Weights of a small image captioner: encoder width 320, decoder width 128.
Rows from block 5 of the image encoder of a small image captioner, named by matrix and row number. Rows with one number belong to one neuron. Each number is 200 + 20 x the weight over its row's rms, rounded and kept within 0 to 999. All counts start at 0. After the name is the row's rms in percent of the matrix's.
Before each neuron's rows are labels from the 100 images, of 14848, where the neuron reaches its highest value: "top examples" is what is common among them. Only what is clearly more common there than usual is listed. The data: rendered solids tumbling over patterned floors.
# fc1: MLP up (encoder.blocks.5.mlp.fc1.weight, 1280x320), inputs 107-213
# fc2: MLP down (encoder.blocks.5.mlp.fc2.weight, 320x1280, transposed), outputs 107-213

top examples: yellow object
fc1.103,096,201,228,209,188,221,191,231,213,195,199,180,179,226,206,210,240,169,198,179,193,170,241,215,205,202,204,212,198,208,188,234,184,179,207,156,149,194,171,177,190,167,207,198,198,199,212,162,228,195,225,186,191,191,199,204,192,175,188,180,229,200,188,152,212,196,220,210,207,198,199,205,211,218,204,225,185,176,199,221,201,209,177,215,185,187,192,206,187,195,184,203,214,201,170,223,189,191,206,224,205,175,177,180,197,203,213,172
fc2.103,090,178,185,210,222,216,203,192,173,179,205,166,176,200,215,167,199,221,198,226,193,169,178,222,204,179,196,202,198,217,190,211,213,168,160,208,248,200,177,149,194,203,201,193,224,189,199,203,173,166,181,236,145,203,178,199,232,234,206,184,199,200,205,203,183,258,159,197,204,193,187,189,189,213,205,235,204,192,252,191,173,200,176,209,229,195,193,196,192,195,196,182,189,201,184,211,224,182,232,205,182,185,201,211,211,198,222,193

top examples: brown object
fc1.276,078,206,206,191,212,235,163,204,212,207,210,173,196,211,170,194,197,211,209,184,172,232,210,216,191,200,207,259,189,187,221,151,180,203,215,199,206,191,209,219,205,243,185,230,208,223,206,189,194,238,221,187,177,226,209,190,209,265,210,175,197,172,196,209,185,190,205,214,198,199,186,219,204,178,184,193,195,204,151,133,231,252,226,219,185,191,212,222,203,211,227,197,213,207,201,197,175,179,202,213,219,213,234,188,218,252,149,192
fc2.276,086,192,208,182,181,174,215,181,159,207,201,206,206,181,196,200,208,193,213,194,216,189,222,270,185,171,209,220,188,204,171,213,199,206,207,213,190,215,213,173,183,184,184,169,185,197,200,179,238,146,164,172,255,177,231,172,167,217,170,225,219,213,191,169,188,189,151,201,208,201,208,210,200,179,228,201,186,183,176,181,179,210,215,198,231,229,174,165,219,212,203,188,199,196,186,200,205,198,154,200,203,224,201,232,195,201,235,209

top examples: star block
fc1.153,100,187,176,159,154,211,197,229,220,211,172,217,189,199,162,199,200,230,206,204,183,227,185,241,186,222,237,197,183,206,205,222,202,209,229,220,186,187,199,220,150,178,206,191,191,204,187,173,240,215,229,164,198,221,190,210,184,194,203,237,205,197,189,192,196,219,239,186,214,211,227,202,209,210,209,188,231,190,175,198,216,172,220,179,190,169,205,202,195,180,225,198,214,200,189,185,199,181,202,223,201,216,218,216,200,196,180,214
fc2.153,098,205,202,216,227,174,227,154,181,193,204,182,183,182,232,228,177,241,199,209,211,204,179,182,214,208,160,192,212,173,170,176,188,223,184,149,195,189,213,243,203,192,205,202,196,193,215,188,219,180,185,206,219,173,224,222,173,217,199,200,230,173,189,184,193,207,189,206,178,195,185,215,203,173,203,191,179,201,180,212,186,187,213,191,194,169,224,195,185,210,166,181,183,222,233,160,185,201,226,228,205,186,205,204,154,188,195,188

top examples: sphere
fc1.666,091,183,183,207,183,192,209,216,210,198,209,208,205,208,211,188,193,195,220,211,178,179,187,206,160,209,212,178,210,180,224,200,215,214,206,170,209,217,207,172,194,200,159,197,166,219,172,213,212,217,203,222,220,176,208,196,212,181,208,200,226,236,188,197,191,209,183,182,210,191,193,173,151,229,213,196,202,209,241,189,215,187,210,215,196,222,158,240,224,196,219,210,181,208,176,191,192,199,223,215,209,200,183,223,199,205,163,172
fc2.666,093,232,223,194,204,192,218,211,211,185,192,205,220,184,165,204,213,211,192,175,185,242,244,153,187,211,194,152,187,229,155,232,206,207,230,203,218,165,238,191,225,245,204,214,214,172,218,216,181,183,170,182,150,189,161,203,234,185,197,187,193,236,189,200,199,189,202,193,191,217,219,190,186,214,223,188,160,166,194,168,215,221,189,201,218,195,212,220,236,231,213,202,215,176,210,198,230,221,218,176,193,208,210,219,223,188,201,179

top examples: yellow object; orange object; its colour: yellow
fc1.340,097,199,195,205,209,228,185,197,201,187,189,192,166,167,215,202,212,211,189,197,209,211,200,231,196,204,174,240,204,205,217,176,198,178,179,207,189,202,189,194,187,194,191,229,164,208,218,241,167,219,192,213,234,211,188,207,190,191,191,181,200,178,199,207,172,199,215,220,194,179,202,199,204,204,185,219,193,177,209,180,209,211,206,194,181,168,184,217,216,203,178,175,171,181,219,191,164,187,219,209,183,182,231,209,201,230,171,208
fc2.340,094,191,189,223,192,186,195,198,218,194,231,191,228,181,218,183,178,211,227,187,221,180,190,202,211,208,219,215,200,202,224,201,191,198,222,211,198,223,234,207,193,203,216,156,174,190,229,187,225,178,164,232,185,188,247,202,166,232,190,183,201,225,210,201,206,164,231,185,199,198,219,169,209,228,199,169,205,200,206,182,218,240,171,187,209,202,217,195,150,177,200,193,205,212,158,226,231,217,185,207,184,214,186,220,211,169,193,207

top examples: count: one
fc1.544,103,142,203,186,201,188,209,174,208,221,247,174,209,180,238,211,215,176,213,161,167,198,189,236,199,206,202,223,205,190,184,214,217,194,183,158,214,205,196,204,204,191,173,232,206,196,223,221,202,215,200,177,184,237,248,215,241,184,186,200,167,201,172,236,194,193,226,212,178,209,197,204,184,169,212,199,230,227,206,181,198,205,195,177,191,195,195,175,210,202,237,172,197,229,216,163,172,210,221,170,213,200,210,183,175,246,194,220
fc2.544,091,207,190,201,201,227,214,188,208,204,215,160,208,232,223,198,186,208,210,191,178,238,211,129,215,201,203,199,214,212,207,223,226,210,192,207,205,189,230,195,211,181,199,196,187,211,216,215,192,188,223,180,170,180,192,221,207,226,193,209,139,228,169,212,214,229,156,194,186,210,187,163,197,200,214,222,199,180,199,260,236,183,196,196,200,230,203,177,200,199,216,188,205,204,216,169,205,211,194,196,178,207,171,226,176,216,208,183

top examples: star block
fc1.59,111,228,202,224,195,234,232,216,191,245,204,213,196,193,188,150,215,189,226,196,201,227,188,219,227,221,227,147,187,225,228,196,215,249,205,188,210,194,173,210,191,207,219,156,195,222,180,196,233,201,224,174,203,184,195,191,219,205,203,204,223,173,240,205,213,218,205,186,189,192,167,198,211,221,190,169,214,198,199,181,251,183,234,223,155,192,220,178,245,187,182,184,206,197,226,203,201,186,187,219,204,174,206,196,200,202,163,191
fc2.59,104,215,224,208,215,202,221,180,163,197,212,190,203,183,184,225,178,213,220,180,178,149,225,160,191,172,196,204,235,219,176,185,167,209,226,198,211,211,212,214,225,201,173,194,198,179,198,202,152,174,200,231,172,198,235,191,217,211,174,194,213,207,211,177,212,184,208,194,188,191,214,207,236,217,199,220,231,170,206,214,192,195,223,201,206,215,212,171,204,227,190,231,174,203,192,191,224,213,201,197,224,187,198,202,188,220,198,179

top examples: brown object; light from the right; its colour: brown
fc1.600,109,208,196,187,145,255,232,188,186,175,226,185,205,215,182,233,222,231,169,216,163,208,225,187,205,207,208,166,208,196,192,195,193,208,194,217,204,232,177,216,226,207,211,213,221,219,200,161,218,228,194,183,169,224,185,178,196,188,211,169,240,158,193,163,212,224,233,227,224,215,187,204,227,170,189,174,209,193,191,190,233,214,187,220,199,174,185,187,175,223,191,213,210,204,184,188,188,219,213,232,200,205,197,251,184,237,192,169
fc2.600,098,205,216,221,220,210,187,218,191,172,181,211,191,230,222,227,215,198,200,234,224,192,167,210,232,237,194,172,178,201,223,247,213,154,209,192,209,206,207,178,172,209,209,228,177,192,205,200,193,188,152,193,202,200,186,198,194,179,218,222,221,187,211,191,181,227,182,199,220,175,171,194,199,190,185,213,218,196,220,157,187,191,209,197,212,218,204,224,161,181,213,155,171,180,206,233,189,184,178,221,190,176,212,215,195,178,223,244

top examples: yellow object; its colour: yellow
fc1.703,094,204,197,216,197,194,229,191,169,179,218,198,222,232,235,205,167,209,192,193,170,201,195,201,206,209,209,187,184,200,223,168,220,185,179,205,182,207,193,192,197,192,177,225,193,206,174,198,216,231,218,194,195,230,192,185,230,180,176,217,238,221,212,170,182,217,173,191,210,192,159,211,207,182,209,184,200,191,198,175,238,207,208,206,200,174,206,192,179,211,209,208,204,144,205,214,208,186,201,193,221,173,233,178,197,204,198,221
fc2.703,107,199,207,220,180,179,181,233,191,205,177,159,178,194,186,204,197,193,221,212,212,194,141,219,209,193,189,231,203,205,189,215,215,211,185,218,202,214,189,227,210,167,224,204,203,155,199,193,233,215,240,208,249,201,215,193,196,208,199,223,195,229,187,215,221,212,230,206,215,226,177,222,207,212,204,190,202,202,190,159,163,184,201,198,189,220,237,179,186,198,205,218,202,195,218,196,244,185,189,221,211,202,167,208,190,181,212,197

top examples: brown object; its colour: brown
fc1.580,102,197,191,219,193,191,168,195,221,178,210,174,175,192,202,173,201,224,186,191,239,207,198,187,195,182,192,214,220,181,197,199,210,222,213,170,181,221,200,195,199,154,220,221,276,196,215,194,205,210,229,202,194,188,182,196,192,235,195,191,168,202,205,204,191,233,158,196,223,167,207,197,200,183,167,222,222,205,214,181,235,187,186,203,201,197,204,211,239,207,185,244,222,206,200,248,175,195,219,183,159,201,191,188,225,199,227,200
fc2.580,102,196,182,182,236,190,190,174,201,187,187,213,235,211,151,200,178,171,221,224,208,197,148,195,178,223,223,217,207,235,212,194,252,206,178,184,179,190,226,197,182,192,207,195,219,216,204,201,204,191,222,172,194,231,211,188,190,201,218,204,215,217,221,188,208,208,242,233,217,191,196,195,176,221,215,174,187,204,170,190,213,163,184,201,145,228,173,178,157,222,165,199,220,227,196,193,204,182,183,210,225,199,189,208,151,211,238,188

top examples: sphere; largest object: sphere; egg
fc1.146,101,192,194,213,201,199,189,206,185,223,197,203,198,200,238,190,210,217,221,218,204,217,198,204,220,248,202,240,191,200,211,235,227,194,211,206,201,198,179,189,190,192,191,187,223,182,212,205,236,172,192,205,204,218,228,172,189,207,190,199,224,207,192,160,208,197,222,212,224,200,173,245,211,203,167,181,197,180,189,218,222,195,177,215,159,165,206,233,206,193,207,224,200,192,216,193,222,196,206,190,180,185,203,209,173,144,203,173
fc2.146,109,173,184,176,217,172,239,184,200,200,196,205,192,206,187,182,192,171,205,224,199,169,204,200,215,190,165,185,230,200,208,176,206,215,203,197,201,198,225,214,210,185,187,232,200,218,179,179,209,222,192,199,206,202,214,199,175,212,178,194,226,194,178,205,227,194,203,194,203,190,197,192,197,192,228,191,181,221,205,160,199,168,201,217,214,208,200,225,212,177,207,178,210,207,170,224,189,210,194,216,206,181,257,179,224,181,221,213

top examples: yellow object; its colour: yellow
fc1.114,097,246,230,207,196,237,159,208,158,163,182,186,204,212,199,204,212,183,182,202,205,219,215,180,215,230,217,208,190,199,224,157,232,190,217,223,170,187,210,211,160,199,190,225,167,209,199,186,186,255,206,215,198,231,218,222,207,216,208,218,172,205,192,247,185,198,208,177,180,201,187,177,190,211,203,185,214,208,199,172,185,235,201,218,195,216,235,196,207,195,220,141,216,179,194,229,192,196,229,197,224,226,194,214,200,204,144,182
fc2.114,096,193,208,218,206,201,182,166,189,207,209,191,180,174,189,173,195,193,206,165,202,214,203,234,173,230,181,244,171,185,161,186,214,197,194,183,227,227,200,231,217,177,234,213,201,183,209,185,218,178,188,219,240,230,179,200,187,214,194,199,185,187,186,145,218,193,183,211,198,195,207,187,189,204,203,231,209,185,202,157,182,193,210,173,198,220,217,149,200,231,193,215,201,190,178,205,219,187,156,195,197,205,197,226,210,202,227,195

top examples: count: four; teal object; its colour: teal
fc1.578,104,206,190,190,184,226,178,230,170,188,166,192,229,177,213,198,224,189,163,203,198,188,224,181,194,211,234,227,183,214,230,209,228,222,177,225,215,174,225,211,191,192,212,201,211,211,190,196,221,235,216,179,175,210,236,191,206,206,197,209,213,168,202,220,217,205,210,193,225,186,206,217,214,195,173,193,207,174,154,184,170,226,196,193,240,205,212,218,217,195,184,188,197,195,195,188,221,192,202,167,241,220,213,238,214,195,165,185
fc2.578,093,199,210,183,229,222,202,176,181,208,201,192,180,195,190,225,192,175,211,214,186,170,169,230,200,211,185,162,196,176,188,196,194,164,216,193,204,200,159,207,206,227,210,218,213,170,205,159,232,173,200,210,198,196,183,223,184,222,161,207,214,218,208,176,211,214,196,205,193,201,212,195,174,197,187,198,192,173,207,201,186,197,217,226,209,242,204,197,213,185,204,187,175,221,214,200,207,205,198,213,206,179,200,207,170,231,219,193

top examples: count: one; light from behind the scene
fc1.292,098,172,206,176,180,199,245,180,194,190,200,217,200,184,192,244,178,197,209,193,225,207,205,204,176,198,180,167,178,187,231,200,206,189,206,169,217,191,172,191,208,225,199,199,165,208,233,183,233,224,194,211,177,189,198,199,219,210,193,208,180,148,213,193,218,209,202,224,225,192,204,215,243,191,200,183,202,203,177,204,249,212,212,238,203,167,181,182,177,196,203,158,184,176,236,177,213,205,204,212,195,199,167,218,222,182,202,205
fc2.292,096,208,186,192,201,214,209,187,177,200,240,197,176,206,225,208,166,211,198,169,221,194,245,194,190,201,198,174,215,214,209,204,223,203,190,201,218,186,174,177,180,186,183,211,245,191,230,176,179,201,171,203,194,164,220,197,193,188,185,216,195,216,183,223,221,189,200,203,176,208,185,193,200,195,231,216,176,158,209,165,200,237,187,199,193,208,200,255,205,186,185,188,158,193,165,203,178,233,201,214,201,179,190,212,216,181,215,204

top examples: star block; jack; largest object: jack
fc1.4,111,175,192,191,193,198,198,171,205,235,165,179,262,212,194,218,218,213,214,218,178,181,216,224,203,197,214,232,204,189,196,208,209,200,178,189,201,197,212,227,225,209,168,206,194,193,176,203,176,216,206,221,211,214,221,225,198,188,182,225,182,192,245,208,202,155,210,223,195,246,235,211,170,242,174,191,169,221,215,191,201,210,181,189,226,194,187,215,194,183,192,205,200,187,188,194,192,183,175,237,194,173,198,219,178,191,173,207
fc2.4,109,198,199,177,227,212,205,172,192,158,196,209,179,212,215,228,184,206,188,218,187,202,189,174,187,204,163,206,244,209,206,187,226,236,194,205,226,231,215,182,198,207,201,220,221,192,211,172,214,206,212,209,226,180,215,200,222,205,186,171,222,214,240,202,177,245,231,216,152,198,204,201,201,253,226,201,190,197,232,208,217,212,197,206,182,214,217,209,177,196,151,164,202,227,205,204,216,215,191,188,219,180,195,191,223,202,192,211

top examples: count: four
fc1.73,104,196,175,191,198,214,208,201,228,179,223,165,176,203,201,239,202,195,199,226,215,175,195,226,204,140,188,166,206,214,230,200,200,218,201,218,236,215,204,207,199,229,210,184,205,208,180,203,218,165,197,157,188,189,198,213,215,193,207,191,206,215,209,216,176,189,228,207,183,200,195,204,197,183,152,213,197,227,180,185,225,199,227,183,197,173,197,200,205,194,221,196,231,179,175,186,161,186,209,174,209,210,178,239,213,191,205,218
fc2.73,106,195,230,209,199,212,204,186,230,153,173,180,198,194,228,177,206,194,196,239,202,172,175,201,172,210,207,198,170,203,207,200,183,189,199,219,189,177,217,225,187,233,221,199,220,213,200,228,180,172,193,207,212,186,198,239,188,203,195,192,203,202,198,207,192,235,192,204,218,173,239,193,165,203,215,210,199,179,196,201,167,176,209,221,200,212,196,232,218,223,203,181,209,232,183,194,189,197,199,192,196,216,179,188,208,208,177,201

top examples: sphere
fc1.260,101,191,184,200,205,185,189,213,211,226,192,219,215,169,197,179,225,174,213,211,218,188,212,189,183,234,203,175,223,218,197,205,199,192,188,201,215,188,195,217,216,178,192,203,221,190,200,125,208,191,193,207,206,199,173,179,220,186,222,210,158,196,197,212,184,219,227,212,187,183,232,204,217,196,190,224,177,217,217,180,202,201,180,165,190,204,182,226,195,176,215,206,203,195,228,183,183,187,222,210,203,204,175,220,200,185,165,189
fc2.260,097,218,212,192,205,190,214,198,247,174,213,196,232,210,234,219,197,195,210,165,183,207,218,208,191,210,224,228,205,239,186,228,192,200,170,196,208,216,210,199,198,214,240,233,239,223,210,221,180,196,194,211,165,194,211,211,220,200,210,167,195,179,204,213,205,199,226,219,189,235,200,209,189,183,252,182,234,168,217,202,200,203,213,184,164,204,216,234,201,177,207,176,177,211,197,191,201,168,235,217,196,200,186,194,207,194,183,154

top examples: yellow object; its colour: yellow
fc1.685,079,205,202,209,192,191,222,230,205,193,205,168,194,216,203,197,207,216,182,184,185,222,203,212,199,191,203,238,208,209,183,217,186,219,164,222,201,192,235,190,220,191,139,204,210,222,183,198,207,192,192,236,183,209,228,184,205,250,199,170,211,216,192,216,224,205,202,203,210,183,198,236,218,190,234,200,210,177,232,175,233,190,180,176,166,197,184,227,218,159,178,178,226,201,201,206,208,195,205,196,191,239,222,164,209,190,213,224
fc2.685,082,206,192,217,217,209,197,200,204,172,176,174,208,199,201,204,185,196,202,223,180,183,184,273,168,212,194,187,185,199,217,198,194,215,213,187,193,245,196,192,218,194,211,202,214,199,200,216,204,195,205,204,202,204,190,205,205,195,205,207,198,200,195,194,237,166,198,236,173,204,189,194,225,182,221,204,204,180,237,182,173,211,185,205,175,181,210,211,172,215,222,215,184,201,192,185,190,161,174,177,234,199,189,192,209,190,212,211

top examples: orange object; yellow object; light from the left; its colour: yellow
fc1.683,083,196,187,149,188,199,176,222,206,217,239,178,201,180,213,176,185,186,196,203,190,209,197,195,196,211,185,247,205,223,205,175,205,207,184,202,197,178,205,204,204,195,152,228,201,194,204,214,223,212,219,221,233,203,191,179,245,198,185,192,192,233,193,204,196,237,222,249,183,196,200,175,242,195,185,192,218,211,186,158,165,223,181,214,210,217,194,167,209,178,196,205,192,208,218,211,160,214,209,211,189,200,203,171,211,239,213,214
fc2.683,090,179,212,190,211,165,203,177,231,205,164,216,248,193,219,206,232,218,177,193,224,182,240,258,185,179,199,198,194,200,190,193,194,187,227,223,201,238,204,174,185,194,179,158,194,192,166,218,182,173,175,183,174,206,219,198,191,213,214,201,217,206,216,209,205,138,137,200,193,239,195,207,191,200,207,193,181,155,213,212,191,201,183,212,198,202,227,179,188,228,189,197,180,185,175,243,200,185,183,185,246,229,177,178,183,213,202,205

top examples: brown object; yellow object
fc1.325,095,222,227,199,174,215,179,201,210,211,217,185,176,225,216,203,212,186,196,217,184,226,218,167,207,176,164,217,194,221,203,162,223,226,198,219,169,207,210,201,180,241,198,253,205,203,188,155,218,246,215,213,178,245,191,196,189,245,210,209,199,207,189,212,190,209,194,190,181,185,201,207,211,165,191,171,227,237,208,188,162,194,185,195,217,196,196,177,189,202,201,167,172,213,195,225,213,229,210,209,218,206,211,221,194,172,197,217
fc2.325,098,178,176,190,210,177,207,158,194,196,221,180,191,219,162,210,207,197,219,200,214,184,197,249,175,196,216,238,211,183,224,205,162,206,216,180,189,188,181,214,160,229,220,207,194,198,203,178,235,182,190,204,204,189,196,231,221,211,184,232,200,193,204,192,179,199,230,216,227,211,192,196,191,205,192,198,223,179,199,171,206,206,224,194,228,212,178,204,194,215,198,195,173,158,216,200,209,197,163,192,174,236,199,215,196,188,225,175

top examples: brown object; light from the right; its colour: brown; bumpy ball
fc1.597,106,195,189,201,170,220,202,169,189,217,190,180,184,219,171,186,187,222,158,171,205,195,240,156,160,219,182,178,175,198,221,166,189,203,194,177,192,215,242,207,233,153,215,206,236,219,185,197,245,188,190,213,195,189,208,233,201,191,195,193,200,207,195,191,188,250,232,194,197,207,198,184,207,184,178,208,179,205,213,165,200,213,220,226,181,195,208,165,205,203,201,208,174,176,197,187,196,218,199,233,173,185,179,212,197,195,183,215
fc2.597,105,177,217,202,187,189,165,210,165,178,170,256,196,224,178,168,202,193,206,185,210,193,184,215,204,175,242,220,192,157,250,180,212,210,205,190,184,197,219,197,179,148,197,221,154,234,212,175,200,194,243,183,229,210,233,197,219,198,207,221,193,159,208,210,204,199,173,197,228,197,141,164,212,229,179,199,159,197,216,219,182,189,200,173,204,193,175,207,173,195,216,184,219,179,178,217,181,216,226,218,198,236,233,202,216,188,181,175

top examples: yellow object; dodecahedron; hexagonal prism
fc1.649,114,190,190,221,171,232,244,248,196,176,167,192,218,218,202,162,222,184,203,209,186,209,208,202,228,170,186,196,217,174,214,182,198,199,201,192,186,208,162,213,204,200,196,171,215,196,202,169,186,187,191,219,185,221,231,249,194,174,189,205,232,171,236,196,191,203,205,208,212,203,182,194,188,174,195,215,195,186,167,203,161,174,184,243,222,146,200,235,188,158,179,163,169,209,212,195,184,209,185,184,193,182,179,154,225,219,208,202
fc2.649,111,206,246,228,231,237,171,191,190,204,204,171,214,201,191,197,181,204,201,189,170,201,241,212,153,191,226,176,206,213,178,202,174,167,202,211,176,180,178,175,192,177,189,190,185,193,232,199,238,182,210,197,201,189,182,178,223,247,169,209,196,223,202,190,215,197,205,215,162,196,199,174,217,212,183,210,188,224,230,182,219,164,190,212,170,169,173,229,191,197,217,207,178,249,179,212,204,196,200,220,164,193,203,183,202,210,199,251

top examples: star block; cog; twisted bar
fc1.31,107,214,226,205,205,223,207,184,185,217,207,237,214,206,205,212,159,194,188,177,241,209,196,203,210,231,159,190,211,184,225,208,208,212,216,208,200,228,236,188,189,203,206,220,193,198,238,186,202,182,204,197,188,197,223,203,196,184,170,224,207,233,180,193,214,203,194,213,207,226,171,218,225,174,197,207,201,186,222,205,207,209,178,255,202,215,203,195,222,214,190,183,194,202,190,191,180,199,214,208,209,210,227,174,249,243,194,189
fc2.31,106,190,183,200,205,213,184,176,180,202,185,189,207,217,200,181,217,167,215,189,203,218,190,186,213,231,272,200,220,183,184,207,208,231,208,190,173,211,235,204,192,179,207,176,179,237,207,209,173,215,181,193,204,210,198,209,212,193,188,173,192,216,191,207,190,212,198,200,220,176,157,241,221,167,190,188,160,180,196,214,183,184,231,198,182,190,171,200,175,187,192,190,177,195,185,212,214,198,197,217,197,162,196,191,174,203,193,185

top examples: orange object; yellow object; its colour: yellow; its colour: orange
fc1.591,086,213,191,198,223,220,182,237,176,204,216,196,171,170,188,202,183,203,191,185,184,240,187,206,210,200,197,249,204,210,188,171,180,212,203,199,238,180,176,198,220,210,160,227,202,186,212,216,198,232,220,221,219,218,212,178,223,201,236,198,232,209,198,200,187,208,202,192,197,205,188,169,239,150,187,202,173,194,197,160,207,218,192,186,180,232,220,218,191,181,216,237,204,185,216,188,199,209,226,213,188,208,214,205,229,233,190,191
fc2.591,087,169,223,204,197,161,196,166,206,219,161,198,197,173,216,189,191,236,178,221,255,192,228,215,197,182,199,221,211,152,211,187,219,191,199,202,210,218,215,188,221,193,176,175,211,177,185,176,212,204,171,156,232,247,207,217,195,182,189,207,186,215,182,194,193,159,148,230,184,206,210,210,205,188,234,202,190,183,178,213,174,189,213,197,191,196,222,194,180,225,197,200,193,198,186,250,174,188,223,185,277,226,218,165,195,221,175,197

top examples: orange object; its colour: orange
fc1.253,093,177,203,172,211,210,196,191,212,187,202,171,168,188,200,202,235,231,183,187,206,215,209,187,161,190,205,220,213,213,199,233,212,207,189,175,202,166,214,202,193,188,202,210,207,234,197,177,221,206,229,189,211,227,190,196,223,203,200,195,196,162,210,213,193,212,214,234,204,198,241,176,196,207,195,191,213,196,177,188,199,229,204,210,202,221,200,182,205,206,181,163,204,224,193,224,171,211,243,187,211,200,204,224,197,211,175,219
fc2.253,104,194,195,199,188,194,223,178,218,187,202,217,175,169,209,206,224,195,187,209,197,167,193,225,196,195,211,235,185,223,242,172,172,188,220,176,204,230,186,223,234,190,206,178,230,176,198,206,216,216,213,197,177,198,198,213,193,209,181,190,177,188,205,217,177,203,189,194,219,212,203,225,183,248,185,197,205,197,210,160,188,162,219,193,226,231,198,215,196,202,191,212,183,183,195,211,223,234,180,199,203,233,194,188,210,201,197,176

top examples: brown object; grey object
fc1.67,104,235,203,195,187,231,180,185,216,216,198,181,183,203,154,206,211,169,179,231,193,209,232,179,190,173,202,186,249,194,213,196,167,188,234,193,210,207,192,210,205,198,225,184,241,162,198,196,182,198,196,197,212,199,192,194,212,172,207,185,169,214,221,179,183,231,207,168,245,213,235,204,210,185,223,198,203,205,187,230,209,186,161,211,168,184,185,218,223,211,224,193,210,158,198,218,213,215,231,186,163,209,201,180,163,218,170,205
fc2.67,098,192,182,208,219,202,165,163,232,182,202,210,216,201,205,201,201,205,198,200,206,192,156,212,142,220,205,225,206,176,190,213,199,188,192,200,200,179,202,200,196,250,230,208,188,218,191,186,211,183,209,186,207,176,255,205,207,230,190,225,189,191,180,170,200,192,202,248,224,178,205,190,186,186,230,203,169,210,200,165,204,181,216,204,182,221,201,195,173,201,197,212,172,171,155,183,214,224,201,222,163,207,190,189,198,166,211,183

top examples: orange object; chain link; disc
fc1.671,097,245,232,203,195,197,196,167,215,144,235,197,226,227,201,208,157,193,221,205,182,206,195,204,211,177,189,214,238,201,191,152,234,234,196,217,209,215,209,226,188,191,209,193,211,161,214,164,201,225,205,178,206,210,233,228,216,183,211,215,209,197,182,173,208,211,169,193,176,211,205,197,225,179,207,197,203,218,203,179,199,193,185,199,207,188,227,158,202,185,221,192,192,197,196,186,207,214,210,154,197,180,176,157,196,190,205,206
fc2.671,090,201,184,152,220,199,232,212,220,188,230,217,213,216,208,209,244,210,211,188,195,190,215,206,209,199,211,209,168,202,194,183,182,191,210,203,195,202,182,203,211,200,178,179,198,180,209,203,212,190,220,225,235,229,178,196,173,217,197,211,224,224,216,196,167,203,203,198,202,186,194,216,211,187,180,228,209,190,207,207,207,219,205,176,167,215,226,193,207,186,194,172,158,188,173,189,220,173,177,198,217,230,158,191,235,172,193,205

top examples: sphere
fc1.403,102,217,157,212,190,174,190,242,256,198,165,190,203,184,207,189,194,203,202,208,219,191,198,212,208,208,245,224,219,187,220,216,194,223,198,206,185,190,171,185,184,184,207,180,217,214,144,205,169,197,198,228,195,171,161,170,181,228,199,191,258,189,185,172,193,199,203,181,151,178,222,186,184,175,181,234,201,168,192,157,179,194,218,198,198,206,198,217,180,219,174,163,223,163,220,205,195,207,227,189,180,203,175,203,196,218,201,175
fc2.403,107,193,214,180,176,205,200,205,192,219,187,204,151,203,188,211,182,223,219,192,176,212,195,187,181,197,210,214,225,203,194,177,196,186,228,204,197,202,223,200,218,228,174,166,202,219,191,177,180,190,183,214,211,228,196,174,166,198,211,197,197,176,227,211,192,247,195,195,176,176,192,209,187,211,171,209,209,170,225,219,166,220,173,182,182,173,219,202,175,204,197,165,212,209,201,205,178,197,176,184,165,222,180,183,192,245,185,206

top examples: count: four; its colour: teal
fc1.554,120,212,211,183,186,246,198,191,184,217,215,176,193,185,200,220,209,181,164,241,198,171,204,163,202,151,162,216,200,219,208,211,224,202,240,232,220,209,236,225,197,174,185,202,225,203,190,186,181,213,217,213,205,210,208,179,189,234,166,194,205,208,197,201,208,202,230,244,196,186,219,188,196,166,185,200,189,188,201,211,174,205,168,211,243,200,177,198,218,218,227,190,207,200,174,246,223,194,251,178,222,209,216,229,191,183,201,217
fc2.554,104,207,162,164,218,215,186,170,175,188,201,196,176,209,224,197,220,196,217,223,181,186,195,235,162,201,187,212,222,195,190,163,226,199,217,222,229,190,192,211,211,195,187,211,215,201,216,203,205,190,229,207,194,195,210,237,229,192,172,205,220,198,206,205,194,177,203,198,208,167,211,193,154,216,175,155,221,200,212,153,200,176,217,206,212,202,189,188,165,214,190,197,165,207,194,211,196,167,228,175,216,210,202,215,226,225,195,157

top examples: star block; twisted bar
fc1.282,099,200,181,204,226,206,179,160,190,190,187,196,184,210,210,205,216,205,230,202,178,230,171,196,199,235,201,221,205,204,215,223,204,190,229,190,179,185,193,194,237,197,196,204,168,221,222,217,203,167,153,197,177,237,217,175,199,196,188,208,192,219,180,205,175,201,180,207,227,231,216,220,200,204,205,213,188,189,240,174,174,189,178,193,236,239,157,187,194,182,173,232,201,201,216,217,191,220,226,192,198,210,199,199,185,234,169,252
fc2.282,103,228,210,208,215,182,184,197,240,185,196,188,222,203,166,216,189,220,226,180,218,199,226,171,217,209,208,200,191,236,178,189,198,209,193,164,188,193,229,188,222,237,200,219,184,207,189,208,230,162,189,240,205,232,192,175,208,196,199,160,197,206,213,220,201,198,225,200,187,189,225,204,214,201,181,167,198,217,174,242,177,188,226,206,182,187,208,164,194,201,203,191,173,189,165,184,191,178,225,194,197,222,195,165,173,216,161,191